Rows from block 2 of the text encoder of a small contrastive image-text model, named by matrix and row number. Rows with one number belong to one neuron. Each number is 128 + 32 x the weight over its row's rms, rounded and kept within 0 to 255. All counts start at 0. Numbers have three digits each. After the name is the row's rms in percent of the matrix's.
After each neuron's rows are labels from the 100 texts, of 14976, where the neuron reaches its largest size: "fires on" is the input token at the peak. Only what is clearly more common there than usual is listed. The data: simulated stained blood smears. In brackets: how many of the 100, against the usual share in percent.
# gate: MLP gate (text_encoder.blocks.2.mlp.gate.weight, 576x192), inputs 84-111
# fc1: MLP up (text_encoder.blocks.2.mlp.fc1.weight, 576x192), inputs 84-111
# fc2: MLP down (text_encoder.blocks.2.mlp.fc2.weight, 192x576, transposed), outputs 84-111

gate.422 089:132128080119107164124113130153162142188093108199132114122150146109100158145101075095
fc1.422 087:215114180144175102095094125150126082153120085130132113142088114059116129107091090110
fc2.422 080:120088083105111156106176114106122187147091072120088145130122133123117131152137155150
fires on: "and" (100 vs 8.1)

gate.63 075:048061233156065148126107092159170136081113137077150066165175179113087150117146079162
fc1.63 067:099113098115104205127134155125147125142124139095124113146102129102191123107126119153
fc2.63 067:103151100128124140075125171150123147113069056164131194106143118109098209150155139152
fires on: "nucleus" (100 vs 5.4)

gate.89 110:107159158146117125144146057224133168147137159070108137083096109144087120140137159135
fc1.89 129:085138171126113174139085107168099159161108151160082084170151154100093092144135078116
fc2.89 099:184126175160118130075129104166218155114134099112129126153113140147188118160180158095
fires on: "spheres" (100 vs 1.3)

gate.297 090:126097149153145087201128112114150103108138093142152070151128105170172142148074104142
fc1.297 095:125080104171156183103081144119118139055142117148125171104170134169103125165078148109
fc2.297 092:165126095103111115113152136149131132112168104148135103126115078069194099108096125116
fires on: "nucleus" (100 vs 5.4)

gate.219 099:125150106068093073170136161089159117101092164158140131186130100137130129104129093106
fc1.219 112:202109148131084081106184129122127092103115131222148187120115133129128133098115133118
fc2.219 081:151106133236178185123098121145095147142123154122150131152096107132149165202097120114
fires on: "kidney" (100 vs 1.4)

gate.211 109:172189119130129152178088154120129135125110109111190139117114117128162111137132134118
fc1.211 120:089090078118116121168196141136133092136131137163110154123170133106123152160149077137
fc2.211 076:144157141172094175114109096120150133081166132081109105108132089101091135169102159119
fires on: "orange" (100 vs 1.3)

gate.144 158:139135127157132080077159093116123073067231133137164150067131180198113142149148151141
fc1.144 140:135166108163109106096168103105125159192121101115129188106129104107097100171101106117
fc2.144 139:069143125123088146176117117146077114165122122092140187121134130121125120127113112186
fires on: "dark" (100 vs 1.3)

gate.54 069:146145180128126120149181131199134096165093104135131118148072154115124094143091170185
fc1.54 071:123109085137195106121120148105115075163124129150095143104107136100081125150057103154
fc2.54 075:188091066129140168107194165120127159085134108133118106090178130097104102148100125125
fires on: "discs" (100 vs 1.4)

gate.202 120:141133118152138047082144100120102072105151117063150142103140143156118160118104111142
fc1.202 105:160193072137145127135146119165198114137129070129129145083142110131134128117141152112
fc2.202 122:096136087111081096146094156089073155143154097102151166127152083169157143088161127146
fires on: "band" (100 vs 1.3)

gate.375 137:116125133118111115122149122096059114127129099170151185085125110169121183087189137068
fc1.375 133:140114111112168097103130126096075127113132132103140143104152124139124171088110145111
fc2.375 117:155135098088099066142106127155098187157115116077120185120124113132149125120155129149
fires on: "two" (100 vs 1.3)

gate.177 089:167122187111094115143099137138105144088094131112128099162123123120141149071108098119
fc1.177 089:148186130162151143123115123149098128153143103141148218096132135143102183108138188122
fc2.177 075:155166104062121106166133108167156117105089118132133075163110134058102125085127129123
fires on: "crescents" (100 vs 1.3)

gate.26 070:176096122066107119140086165149113102121066174096153069157087042147113095116106101158
fc1.26 067:135120161090098118133161109093108103100174101143087159108161113131147124085160127104
fc2.26 062:125180127105202118082131104081110118130127129127109120116118172164106106138116175113
fires on: "grains" (100 vs 2.7)

gate.205 107:107198112179129171123126091146101135153098065113117139105193148135100100109122143157
fc1.205 106:162076095204118086133154099174070117075130114158119157090128082170116142141092170113
fc2.205 105:060122099119113175121114148119101184147127177106087166150134126096110141140144132181
fires on: "shaped" (100 vs 2.7)

gate.117 121:092097229151115149152120105171193160089137114142110148130066178113134128130146138071
fc1.117 102:136141134113097125148207135052152135096073058139149101130127152162168169093165173146
fc2.117 121:097115172174150142168151087141087139105100125144132159112105125131161171142107138170
fires on: "and" (100 vs 8.1)

gate.448 062:064103123128126071151139118134084125082087164094116099152123175132161177123107119095
fc1.448 069:159173097089123147091143117168144145108124093230173142111143170146126089212115072096
fc2.448 077:146114122167148112127148110102134125125109161111074113161099148107046143089177128113
fires on: "a" (100 vs 8.1)

gate.328 094:141132141091139151093142138138109125123148106193112143148159097116106096211135164156
fc1.328 096:170160128132107088068160150103129065121122095139104121128083083091121124170139134125
fc2.328 099:180111126114155120059150148149168141154109113135045148142128124107085145154082154135
fires on: "crescents" (100 vs 1.3)

gate.65 085:115176172127130076160139133170116119147160126136225097052168078182102140171181091147
fc1.65 085:113159190157181034159135107076126115097164153101158115136119103151146179085129115183
fc2.65 098:124137142111119150125144141092089122149110108068124191122118119157095125105125079174
fires on: "band" (100 vs 1.3)

gate.573 098:097110135182134109171093114124085123131140133023169122160131128109135161108172118120
fc1.573 091:160140134074146178167139159163162153136100113146129110132138132105074138085204098104
fc2.573 110:079152136068092152134136157134147161166053150130109188175104151118098111068158182186
fires on: "lobed" (100 vs 1.3)

gate.189 089:158113048181119174126112083166110126106133094184119161090155169158157149168090156131
fc1.189 099:159132121167118133153101118175076082134099098098151144107165074177113177075128180177
fc2.189 083:103138111170109129139129094145113142163135183104094100113144130128093174170133168107
fires on: "shaped" (100 vs 2.7)

gate.465 075:123116110148143121147053130105117151090154148109097103112137192146104111143152113060
fc1.465 081:145096167100128126117083156163137148102122127122159106156104096063120128134094150095
fc2.465 074:178120147094112131140088161117153099108093113077173151128106138162164099173144088144
fires on: "two" (100 vs 1.3)

gate.100 102:155127166170130127116198088154151157120138090174119164145081193099135158134171161111
fc1.100 094:109118188191140145167124109200141130073088088105143110131140163145092184138200133133
fc2.100 120:062128196114147103119163146147123082112136071186129177134153126139169172078228147078
fires on: "large" (100 vs 8.1)

gate.152 106:160171086069186130159129146138162141099096167183166120130146137101164141103150087149
fc1.152 117:096219119116101185107123136115086131127129149087118153147178131087147115084184176151
fc2.152 094:158111151079159133121103184149106173133137140177147114131139141144052103106137110088
fires on: "cells" (100 vs 2.7)

gate.95 077:161111119114124158127155077096191158154085077175155154156172099107105106131176117134
fc1.95 098:169158149090123107078181185173148115186123112131155158123159123125130141141112161115
fc2.95 078:109138160144152134168142088146062204154139104151101059115115080091099096160066100149
fires on: "shaped" (100 vs 2.7)

gate.515 155:131091140111157106152083175152123127023160175135131075113098114166145128106142080120
fc1.515 143:111156079158180127085092115084146101030213132154134104072096152126120143160128143098
fc2.515 147:183125154140123102118115103159186105075149105141149084114142134171160138105125148086
fires on: "dark" (100 vs 1.3)

gate.19 101:216127152148124059075148105084085086100104124094135139083123105153107148081113144098
fc1.19 085:118106132202134132130179112241093164144125111187049149132157140129139133145091085103
fc2.19 087:116112179141124125139063122081122148140087113114183120201160141197145127141201122160
fires on: "lobed" (100 vs 1.3)

gate.22 125:132135179162137133155153120144159145119073060198128128149136133102140158102163141101
fc1.22 119:163081080093155065106086172112133120192138176126099129093145150127114139112104108166
fc2.22 120:172114065140134105106087144110100122126114177121121124134148119112080099125030141142
fires on: "discs" (100 vs 1.4)

gate.106 126:127090113134168129130065147077123115068128118191162083134115112175163151108095137061
fc1.106 135:171096121133154093085140174112144106078152167128153145118137110118161169118085148183
fc2.106 129:153106171192126111097157123127192167093090096182102120126129145165157117133154192121
fires on: "nucleus" (100 vs 5.4)

gate.111 081:113135098066077176131092139157148118111130131149104071102134125082144121223115097137
fc1.111 080:155131162123130154113080061144188151082137119141120111025120129117102190184149085104
fc2.111 081:107110131084124145110135116132171108098141088162145169123128108140162103131146065128
fires on: "a" (100 vs 8.1)

gate.268 097:170152127130150104099119119162075097121162139120146093111159049167124119189146134133
fc1.268 109:129117105066180141178169137134129129136087163099139127107206132104128144035152080140
fc2.268 117:147109209130146118146119168101137119135170171111187105113114151186216118123154129118
fires on: "<end>" (100 vs 9.5)

gate.182 065:143122147157122100152128092157170145137109100139136165106101122103135101096114062096
fc1.182 073:099118114068119105140156183116084176131091145086108133124135135116133185107179129136
fc2.182 064:100096094097127148102162122161096170135160093073130162127091112089182173127100124112
fires on: "kidney" (100 vs 1.4)

gate.83 103:085153106134155165159072107163135151128094086142079090147099140099136098156089106151
fc1.83 093:111066118056135067198122129062095095073119149155135130178111107139131061085124093151
fc2.83 085:097166046083087156133208140118122126139168138109126155147114113096083134084105147137
fires on: "," (100 vs 8.1)

gate.124 097:168153100061130113131145172148155151158124138183118130076150147113146050097147157104
fc1.124 107:183110156111065063098159120079141091116144117135138131144124098134115121167058151115
fc2.124 108:134121097145145146075113114161083209094118113111075128117139154082132123168116138144
fires on: "<end>" (100 vs 9.5)

gate.574 098:146160107126142041108126154102112132134099087108170108146165087164111100109122150133
fc1.574 077:065075127121106072124139169083078086163117112073161149132081135129166154074108123138
fc2.574 079:135135120080168134075071115116145100120172140135109148101171169138099136114163111130
fires on: "small" (100 vs 1.3)

gate.145 130:079073022134128201164182126132163137100146156112105087112123134115110120185167107097
fc1.145 119:128117134141103134110173108113109098126185103098115159105188176178080164133121142102
fc2.145 120:154100126105114155124161117107152143169186109096109121131157102172116145108188110114
fires on: "only" (100 vs 1.4)

gate.493 084:129151127093091111088153128133175093139159143142107095108130140120139154184197131101
fc1.493 085:125176197120141148113100139125133129056127135142149138129165159198153215087154135130
fc2.493 074:109104131131120069152144115156157118140147125113197106128131149132197115110117139106
fires on: "only" (100 vs 1.4)

gate.462 115:102139133085097160161104080130165164192071084171141100122141147126141133137169156122
fc1.462 103:112105106147149085137140170112087096122149180082146153136113180133163137142143103189
fc2.462 105:157150065169161081119124130062162136146134078164160160146150156093124175101097155147
fires on: "large" (100 vs 8.1)

gate.348 075:139078135115091109151134058122139117093086029121084117142148172127099118069102123105
fc1.348 066:086122172075128168138135162141165160109085179109162087125109113142142116156164138153
fc2.348 067:090156134098143094115180193114139134135199150152154159137151102147148128139157136105
fires on: "round" (100 vs 1.4)

gate.115 064:138101124134127138106120101131103148071105120100122116168099168145172093077202109129
fc1.115 068:102104153160160122067173176123124145083138118152117138124145142176160156053196102174
fc2.115 067:088109150106119112088091146083087127127114191158166113097101143117129133115068093166
fires on: "cells" (100 vs 2.7)

gate.171 070:161141072106115117155155132122097078126115079137162122166125106117142124131117136166
fc1.171 069:120123102133109095107152174114088059133138195100181169100171086159141164158159122124
fc2.171 071:125131137079131092135120104167160124134144089138124173129131160092063109123108129134
fires on: "large" (100 vs 8.1)

gate.308 114:144146131107134144094079120163146162158139135136085153131130139127091109129151113095
fc1.308 098:167129155125118139134101096119159121142119110121185086113091127136083126121100087121
fc2.308 095:183122149092130159103115106134122139153100140147112131150093099120125082118122151134
fires on: "and" (100 vs 8.1)

gate.193 089:090178126134137179172126119128135175146181120083114147137108119160114109095171134114
fc1.193 087:169109120174139133112133132134221077070105123147161113167116121176132103131133143108
fc2.193 078:147143094131137168133111079173103103137145125067071109087101082113120086128154077094
fires on: "spheres" (100 vs 1.3)

gate.227 073:139132166173100119169087084124148148114070110146154046090121115130142140098103087130
fc1.227 079:070156172131157150166077100132125055073161169113123104155215138196160149109186120155
fc2.227 072:133159076084118132112135097210136185165144042076049130123173133131166163109102105120
fires on: "large" (100 vs 8.1)

gate.469 084:143164170156129063113119124125089104110092101147134136082093124153115169129103117164
fc1.469 090:114137081131111111133186131115130182119148145108129191128118123144141155120139129097
fc2.469 086:139116115118111068147103086088104159109150150122175115146094093156140149146097094142
fires on: "band" (100 vs 1.3)

gate.230 120:130106108185092172130123063127055122145148120068072130120148110152088154129109167203
fc1.230 111:139136171090118071173124181135161126122131142185133089200124114085152088152140123127
fc2.230 111:221146158088122070122134136143196136129159079173167124123128155138139087117148119100
fires on: "shaped" (100 vs 2.7)

gate.370 107:080095155142097078178128141086066133119118118090156168122106142116101130030142151096
fc1.370 109:081123121189154169150083116116155135128150123157115092122101112119180085172129095111
fc2.370 098:140168068158111169093158128119144091144170168109128095097110149133045122094074156129
fires on: "two" (100 vs 1.3)

gate.325 064:147166118189164099097139116145191081125176152139069134130105142121139163129090097101
fc1.325 068:130111153145095096158143127114184151044121106124133100157182155141129100193176151097
fc2.325 064:141120176088146106079130134146098116160106137127166138103100095112136116184109161097
fires on: "a" (100 vs 8.1)

gate.468 096:119081185158106124109136108100105085156147100111142142129144176119109174096120121144
fc1.468 095:068167081184085140099148126139074130107145145104100128133125100141143116145169180162
fc2.468 091:119128084207164195082125150119120093090205121125158097148115072116112175196061113129
fires on: "cells" (100 vs 2.7)

gate.162 090:218099154103119094135161110156044094097136138096128122114139110167107116041165138145
fc1.162 106:118149090179117202109124155136197140166143133144067112145092114077119097203093132089
fc2.162 097:111149158215131125141148109127114081127118125138158142151137166191132172133077172165
fires on: "lobes" (100 vs 1.3)

gate.406 108:141156086135152120087139100089069106131119113090153131104201134190151159138159143136
fc1.406 112:085166109139176082157159099132134134134172120109143174095093128078147113081164133130
fc2.406 129:119118101135138065139111126136062143131137111111161163103134102161164125094154116112
fires on: "orange" (100 vs 1.3)

gate.196 095:127194153107089197108089135183123136090160110120122091116137106132122091175118156088
fc1.196 081:112168119130125104089078120092071101157139142105093134092129052155157103165108141141
fc2.196 097:111145079172138105192128094161033131186159132112086120134140138107074146181100145128
fires on: "a" (100 vs 8.1)

gate.293 072:087123119166091156152111081102123141143125165107135151138080123133145128171122104102
fc1.293 094:116147167168127145170071098192101111170132143137105096139147150122079112125204119151
fc2.293 073:097131157136151097105162187178129174106156133129160142112072150108146149151102109125
fires on: "small" (100 vs 1.3)

gate.532 073:103096141079174139139151157157130149172115194058137166198152133135129136164138106184
fc1.532 064:105155181157119144127133117148099155112081072130148098190140151136124123091092132133
fc2.532 073:130089108108175077133086089089141103095142150167115104134114138148097121131147133136
fires on: "lobed" (100 vs 1.3)

gate.333 085:075171125075132182122119132156178135181104118083104164111095126106182128114169094134
fc1.333 094:196165063157135128064117151178113139101141145122156130110148161107044141121138092152
fc2.333 081:075129094137172136093093109099111093124171117107167134145143194191156172093087122154
fires on: "spheres" (100 vs 1.3)

gate.329 084:151089148110139119092162124129127092094130072135145143079148173179157138138096157182
fc1.329 082:071160092104192146132118100089156156102153130120128161108162132096094171117114101153
fc2.329 089:193104148126077105141125165159162111127155105137175129135121125128152154117166135144
fires on: "lobes" (100 vs 1.3)

gate.143 126:183054107142112092101143124065137120129183107158084135127154120131080153156112124142
fc1.143 131:071158140126143166135123129108121147111113151120191128122110134168152131084098166137
fc2.143 146:115108098119119180070129167138148152117099198080144117129119150179142128114129154122
fires on: "crescents" (100 vs 1.3)

gate.174 121:126165120160135099102120135155152145147156116146142206088096177095099128178145118119
fc1.174 128:108156105183122118109132091096087076066190163121155120108140159185111180151102123162
fc2.174 129:092129127104140113143146118140141126144112110066139166161119134105115090074166117153
fires on: "orange" (100 vs 1.3)

gate.566 094:139160186063138127149108147152123155164134143090172162085168104130086113102128119156
fc1.566 115:144147087147078124090176136162174113116101129162152133101082136140121159160104129063
fc2.566 098:137080095173128120130091077138138128170128120131059148103119097100128130137072135142
fires on: "lobed" (100 vs 1.3)

gate.24 083:076122133113093103191175142083153160121113182157126097123117123093179139100192119179
fc1.24 076:164118183122138096145138099102124145093172080165126176171077113158131084105048129112
fc2.24 076:142158108165143161091143137110096112090173067171121154168092186129170093161102169085
fires on: "two" (100 vs 1.3)

gate.14 180:188073105127134076132129144098127147158184140158112120101147140109088155132120114120
fc1.14 185:179114124121146126133104147128193142159135103156104114117156121086128131104153082133
fc2.14 204:166124109135125095165164125107126096161162063192081148139135132083102164139108134100
fires on: "crescents" (100 vs 1.3)

gate.317 105:161073080133090148129115120162051138126092162112090167116177073145130137100119121091
fc1.317 102:117201127163144210108168080174147113105160089089141129119129143165145189181110176133
fc2.317 110:206176098143135146130124094144192155109080137096117095124127182156103130110081150144
fires on: "kidney" (100 vs 1.4)

gate.519 075:092118155171079130147131122112112084144136128113150111133112128147144081203146061114
fc1.519 074:131092082108166144169142158123118100136138146086174100120113106134061182096095152162
fc2.519 070:208146086121123068158174140129153095142140138120109120178142097162082079147103150102
fires on: "discs" (100 vs 1.4)

gate.37 108:162120099155139138122140076180114116125130144119122064096104084141120077140119104132
fc1.37 094:120149160164166135103110117170115117111100090093075127162105141115091114177064099153
fc2.37 114:112119027201138100139138143099065122108160170085167123125140094068145109119112140185
fires on: "cell" (100 vs 8.1)

gate.18 085:077109108095133137174110171132116130159151149150122070155118109160130086141150099147
fc1.18 096:105166110138139172121086097133161176086086106165148122084047176136112090090123111143
fc2.18 081:089130161169118210167133129127182165091155136138144164121161162190115094101156158086
fires on: "large" (100 vs 8.1)

gate.400 082:100101117080135120178100146118133163134081165110080089165080111107158079125177083161
fc1.400 078:159123117155118147128120161154098095144092091138190158126091167156076137101134124110
fc2.400 091:142101083177150091142146157183118075122141205115158095101097086148135128147123088133
fires on: "and" (100 vs 8.1)

gate.108 107:159133134106123112065165113110098116113113070159127173111098091144129072116124133031
fc1.108 112:181102163057100144144163156189132159153071112141129152131193094145123084094120136129
fc2.108 129:090065108224132140101158084152076094113134161099146095086096144119128114202061128110
fires on: "cells" (100 vs 2.7)

gate.559 065:077079133156119111105147139073133128157155066122091119155177183123110165026126173138
fc1.559 079:165141102185181112092100126098111132134089098132101140128157107134100158112081142119
fc2.559 071:110194207070171092144106159107179103094120172153154131127124134106088166119180186145
fires on: "only" (100 vs 1.4)

gate.322 105:107112125123162074154123146115108127063115083174149137113112112161145116083143090131
fc1.322 110:145172075136098158139127111177066118146112131131157123108159144147072140098137145111
fc2.322 092:139111111072113071177096124139128137143138115118139140122128068057127122135197100150
fires on: "nucleus" (100 vs 5.4)

gate.520 081:084110143143122172144050122120069141114173152146144123156123067119160143159145146116
fc1.520 086:148035067138102096110141112130141162079117128201132158106136163155149100161076147128
fc2.520 065:133146138087043144104111119133152128038109116114216137178127141126140041144091127130
fires on: "spheres" (100 vs 1.3)

gate.511 077:100109192141137152101116142134125146150121112113134110102128071074104145111145030084
fc1.511 075:145152154161144131081157162097120117135167160125141080104152086166133144103159097154
fc2.511 075:159151130118148121126080167161114212145166186151133085148184172135126054171080091100
fires on: "large" (100 vs 8.1)

gate.486 179:148097117097103175135165118116122092124117121083106104109166092191118163099144138156
fc1.486 165:150068088164091143095167114121167108112148100150110091090143104156104123143132097084
fc2.486 186:093105092079106178151188091075121137150182081112098118096118098144134162079177109152
fires on: "only" (100 vs 1.4)

gate.459 117:166107091165168131153149146088157060053156137176113173144171113166177168167079129120
fc1.459 099:066135141113128166145082130117111174189176135099102120177099133084087134154164132112
fc2.459 092:107089157134092122178118105157148074129191102167169125087112160111115084145136139112
fires on: "grains" (100 vs 2.7)

gate.84 121:129204139104141139145114094170103136173112088155125161144103106163197075148141143117
fc1.84 131:114148065118094214104160135146164138104191105135125138115184157154134138118151119111
fc2.84 125:135140117151132129086112170131153140130100177113077129119145166146145121143169169117
fires on: "spheres" (100 vs 1.3)

gate.0 073:083180180107180175126143123174188152114103124176105175139102136112119130148146110112
fc1.0 075:136105158116174097129085090090158137151089167138127142153168150109071115179131062121
fc2.0 080:147152068124124146106101163085123072154109158148119104141132118163131157150076084115
fires on: "discs" (100 vs 1.4)

gate.59 069:150088145126079096114100126023153123169185101108163099155142148103131063113146096105
fc1.59 057:109179141078187080090066132227170086154153164069145134133149125139117138117159108163
fc2.59 070:127131083073180134098133091122084153085105152125133163093138117162139151130144067129
fires on: "large" (100 vs 8.1)

gate.278 117:147163115156144105127101133115121119127152128132187152095112199133083165100097112074
fc1.278 096:155136118098151135121181153159130166210151084147131143091090175105061111100161141117
fc2.278 114:122135086060108095136121123110076206118100066080141155114125136140100140093127142163
fires on: "band" (100 vs 1.3)

gate.445 095:137106096145088165110138144131115155046109097091137173133158162177119176151109210126
fc1.445 101:161130127145165073120105141145097099174148135158137136113122112129157133165147117112
fc2.445 093:150161128036127071097171140192163091120115057138115134116125110089130088118157172137
fires on: "cells" (100 vs 2.7)

gate.252 146:135164137075085121145119156082108159132127084125166119165142143084159088091143121136
fc1.252 152:160127108109134122090130145120096079134132126131160136125200195148151178124150153170
fc2.252 136:160134148059110071126078187083158192104164082139219159129138170149134139101156133135
fires on: "lobed" (100 vs 1.3)

gate.45 086:138114098145093102138094091154083052155115177094174082141141127139160138174127041099
fc1.45 083:098131150092111138157148147114162128161091120069124147114125156037106152081134101113
fc2.45 088:080138163121170161147145137081112155131106124074094141146118122082083150079189144190
fires on: "two" (100 vs 1.3)

gate.330 102:158153154132120106115137111145184106149091099127166162095127107176137142126113149127
fc1.330 102:128180095126113169113109124088114156152132103045157170092137132109140093062090151117
fc2.330 093:162111106105143128144122138110121105146218168138138113079099098130143085103152097074
fires on: "orange" (100 vs 1.3)

gate.494 168:124162120123114152105170123194135161136108120149142125145141115175150113139168172119
fc1.494 171:156078157162136089145088158071110075124146129073153121102128147103084150160097105123
fc2.494 193:090107131128158099152109144041095135084118093170170176144120198148104223095077118197
fires on: "spheres" (100 vs 1.3)

gate.334 124:153150086105115139131129116094119090168107096165144128140192201160120174112131142123
fc1.334 110:113096137149140082134150093118166138142135164110167140095042105090161102134151117137
fc2.334 112:135137093139105121138137061162145115125127122116050150094124115109122103118132081084
fires on: "lobed" (100 vs 1.3)

gate.531 093:143076130149133105146175173054099126127131099141135174161089107173182129083098178188
fc1.531 097:122130170191123068134154107106088082116108127117133125095117136175088167079078133123
fc2.531 100:155139134072140160105127134133168164087122131143112144122139094087171126180173079132
fires on: "a" (100 vs 8.1)

gate.483 108:150058114187146121102091098127110104091152140147156063125125101118118101168051106102
fc1.483 097:146134130168103149095085091122166121129109131078131086083118063075104096149073084093
fc2.483 079:098088068134122112146144122138083142157173172039111110135153124072120089113087123163
fires on: "cell" (100 vs 8.1)

gate.300 092:092124142126118178143100113102069161129134119138079113123105091096142104148148140140
fc1.300 080:110124165127073111143127064120122162147178096065150118107107142148144129087148148136
fc2.300 082:119093055120173150125092103118055132138168190105155125135129107127141185102122134158
fires on: "round" (100 vs 1.4)

gate.379 076:102102179140156079186143056105125091106140135128088187134165159159110104117103096170
fc1.379 080:132104168109128119174114157161156123171096072098075131124103148127132113155138085105
fc2.379 093:126128217100177073156098117091165143203121091149105083127138114114127100083175114099
fires on: "round" (100 vs 1.4)

gate.560 080:159189134161163029106135153134150080098133102116148131141122135109147144141122164054
fc1.560 074:085148135189115142138174144086117183151172051161118102158136131096159140154115141110
fc2.560 073:127115150152101185142184107097101089104114174161180107140135176139164076123084100112
fires on: "cell" (100 vs 8.1)

gate.255 111:159150096135155099093145147102135157141124096134158155108102130131117099146091162112
fc1.255 109:182100123124148160110121104187110111113190106128114116041171130164068124114130100147
fc2.255 127:119146105151077121115182093200123159116127109058078157161138100079139157093132123163
fires on: "cell" (100 vs 8.1)

gate.313 130:086076116153154179171097124164105102145142161082060122056079113124130165132156088107
fc1.313 121:152068115110092167137134136167165116145115087148086110090084117070115133114081164108
fc2.313 117:144180083082105133063083153131125119117126125111202129110127104142084151104093091136
fires on: "," (100 vs 8.1)

gate.151 079:102151176126110169082176155146169145084075085098096166158126084111127066135128143140
fc1.151 078:134161210094129106115135175128134130193076124120106176135096080080134116065124092144
fc2.151 074:128105094178110174072123127162146076082178160152109120146097149186123128190073127075
fires on: "small" (100 vs 1.3)

gate.305 102:117111100168157099137109109108089074122127140130116084136116090124159104140071107121
fc1.305 104:118084072165172139156053116150119158151123117121141071130092099100124097162094071086
fc2.305 102:100105055151141076148131119132097127132201177098185086129150113044094072118122126115
fires on: "," (100 vs 8.1)

gate.41 077:135214142153132032131177132152089084190156110097184125171100126114148131138134137091
fc1.41 084:134131113120162124157150128189125115126172123168091124138075074082119138150073120126
fc2.41 078:073095076112124137132141109100136160140140083143128164139131170150170104079117073150
fires on: "cells" (100 vs 2.7)

gate.29 099:058132119144151182155125111142131120105125158148148029161136098129133099142173093080
fc1.29 090:154087152110120083143162195159149118134131102181128159116074162155141132139060136151
fc2.29 115:128148178167135113133075106116167113117153091178177067135161120207138191156141124069
fires on: "nucleus" (100 vs 5.4)

gate.337 145:130079119131098112144119147145128107128136108128089089086170131104085160083131093107
fc1.337 144:141183156136117092111176108163107098109117182090138152103145084154117154138123132127
fc2.337 141:114111148141124115079069139121168132127111176086167099117116133200131090105188139123
fires on: "and" (100 vs 8.1)

gate.426 080:134140065129115090185087130078149107104144159152171109131156102134085102145091095116
fc1.426 072:119169149057148102111113137131117117158198160188144140161137142139130160176088128078
fc2.426 075:144167108105124145116127145130101118122135149145156129170170115152104215162160123126
fires on: "lobed" (100 vs 1.3)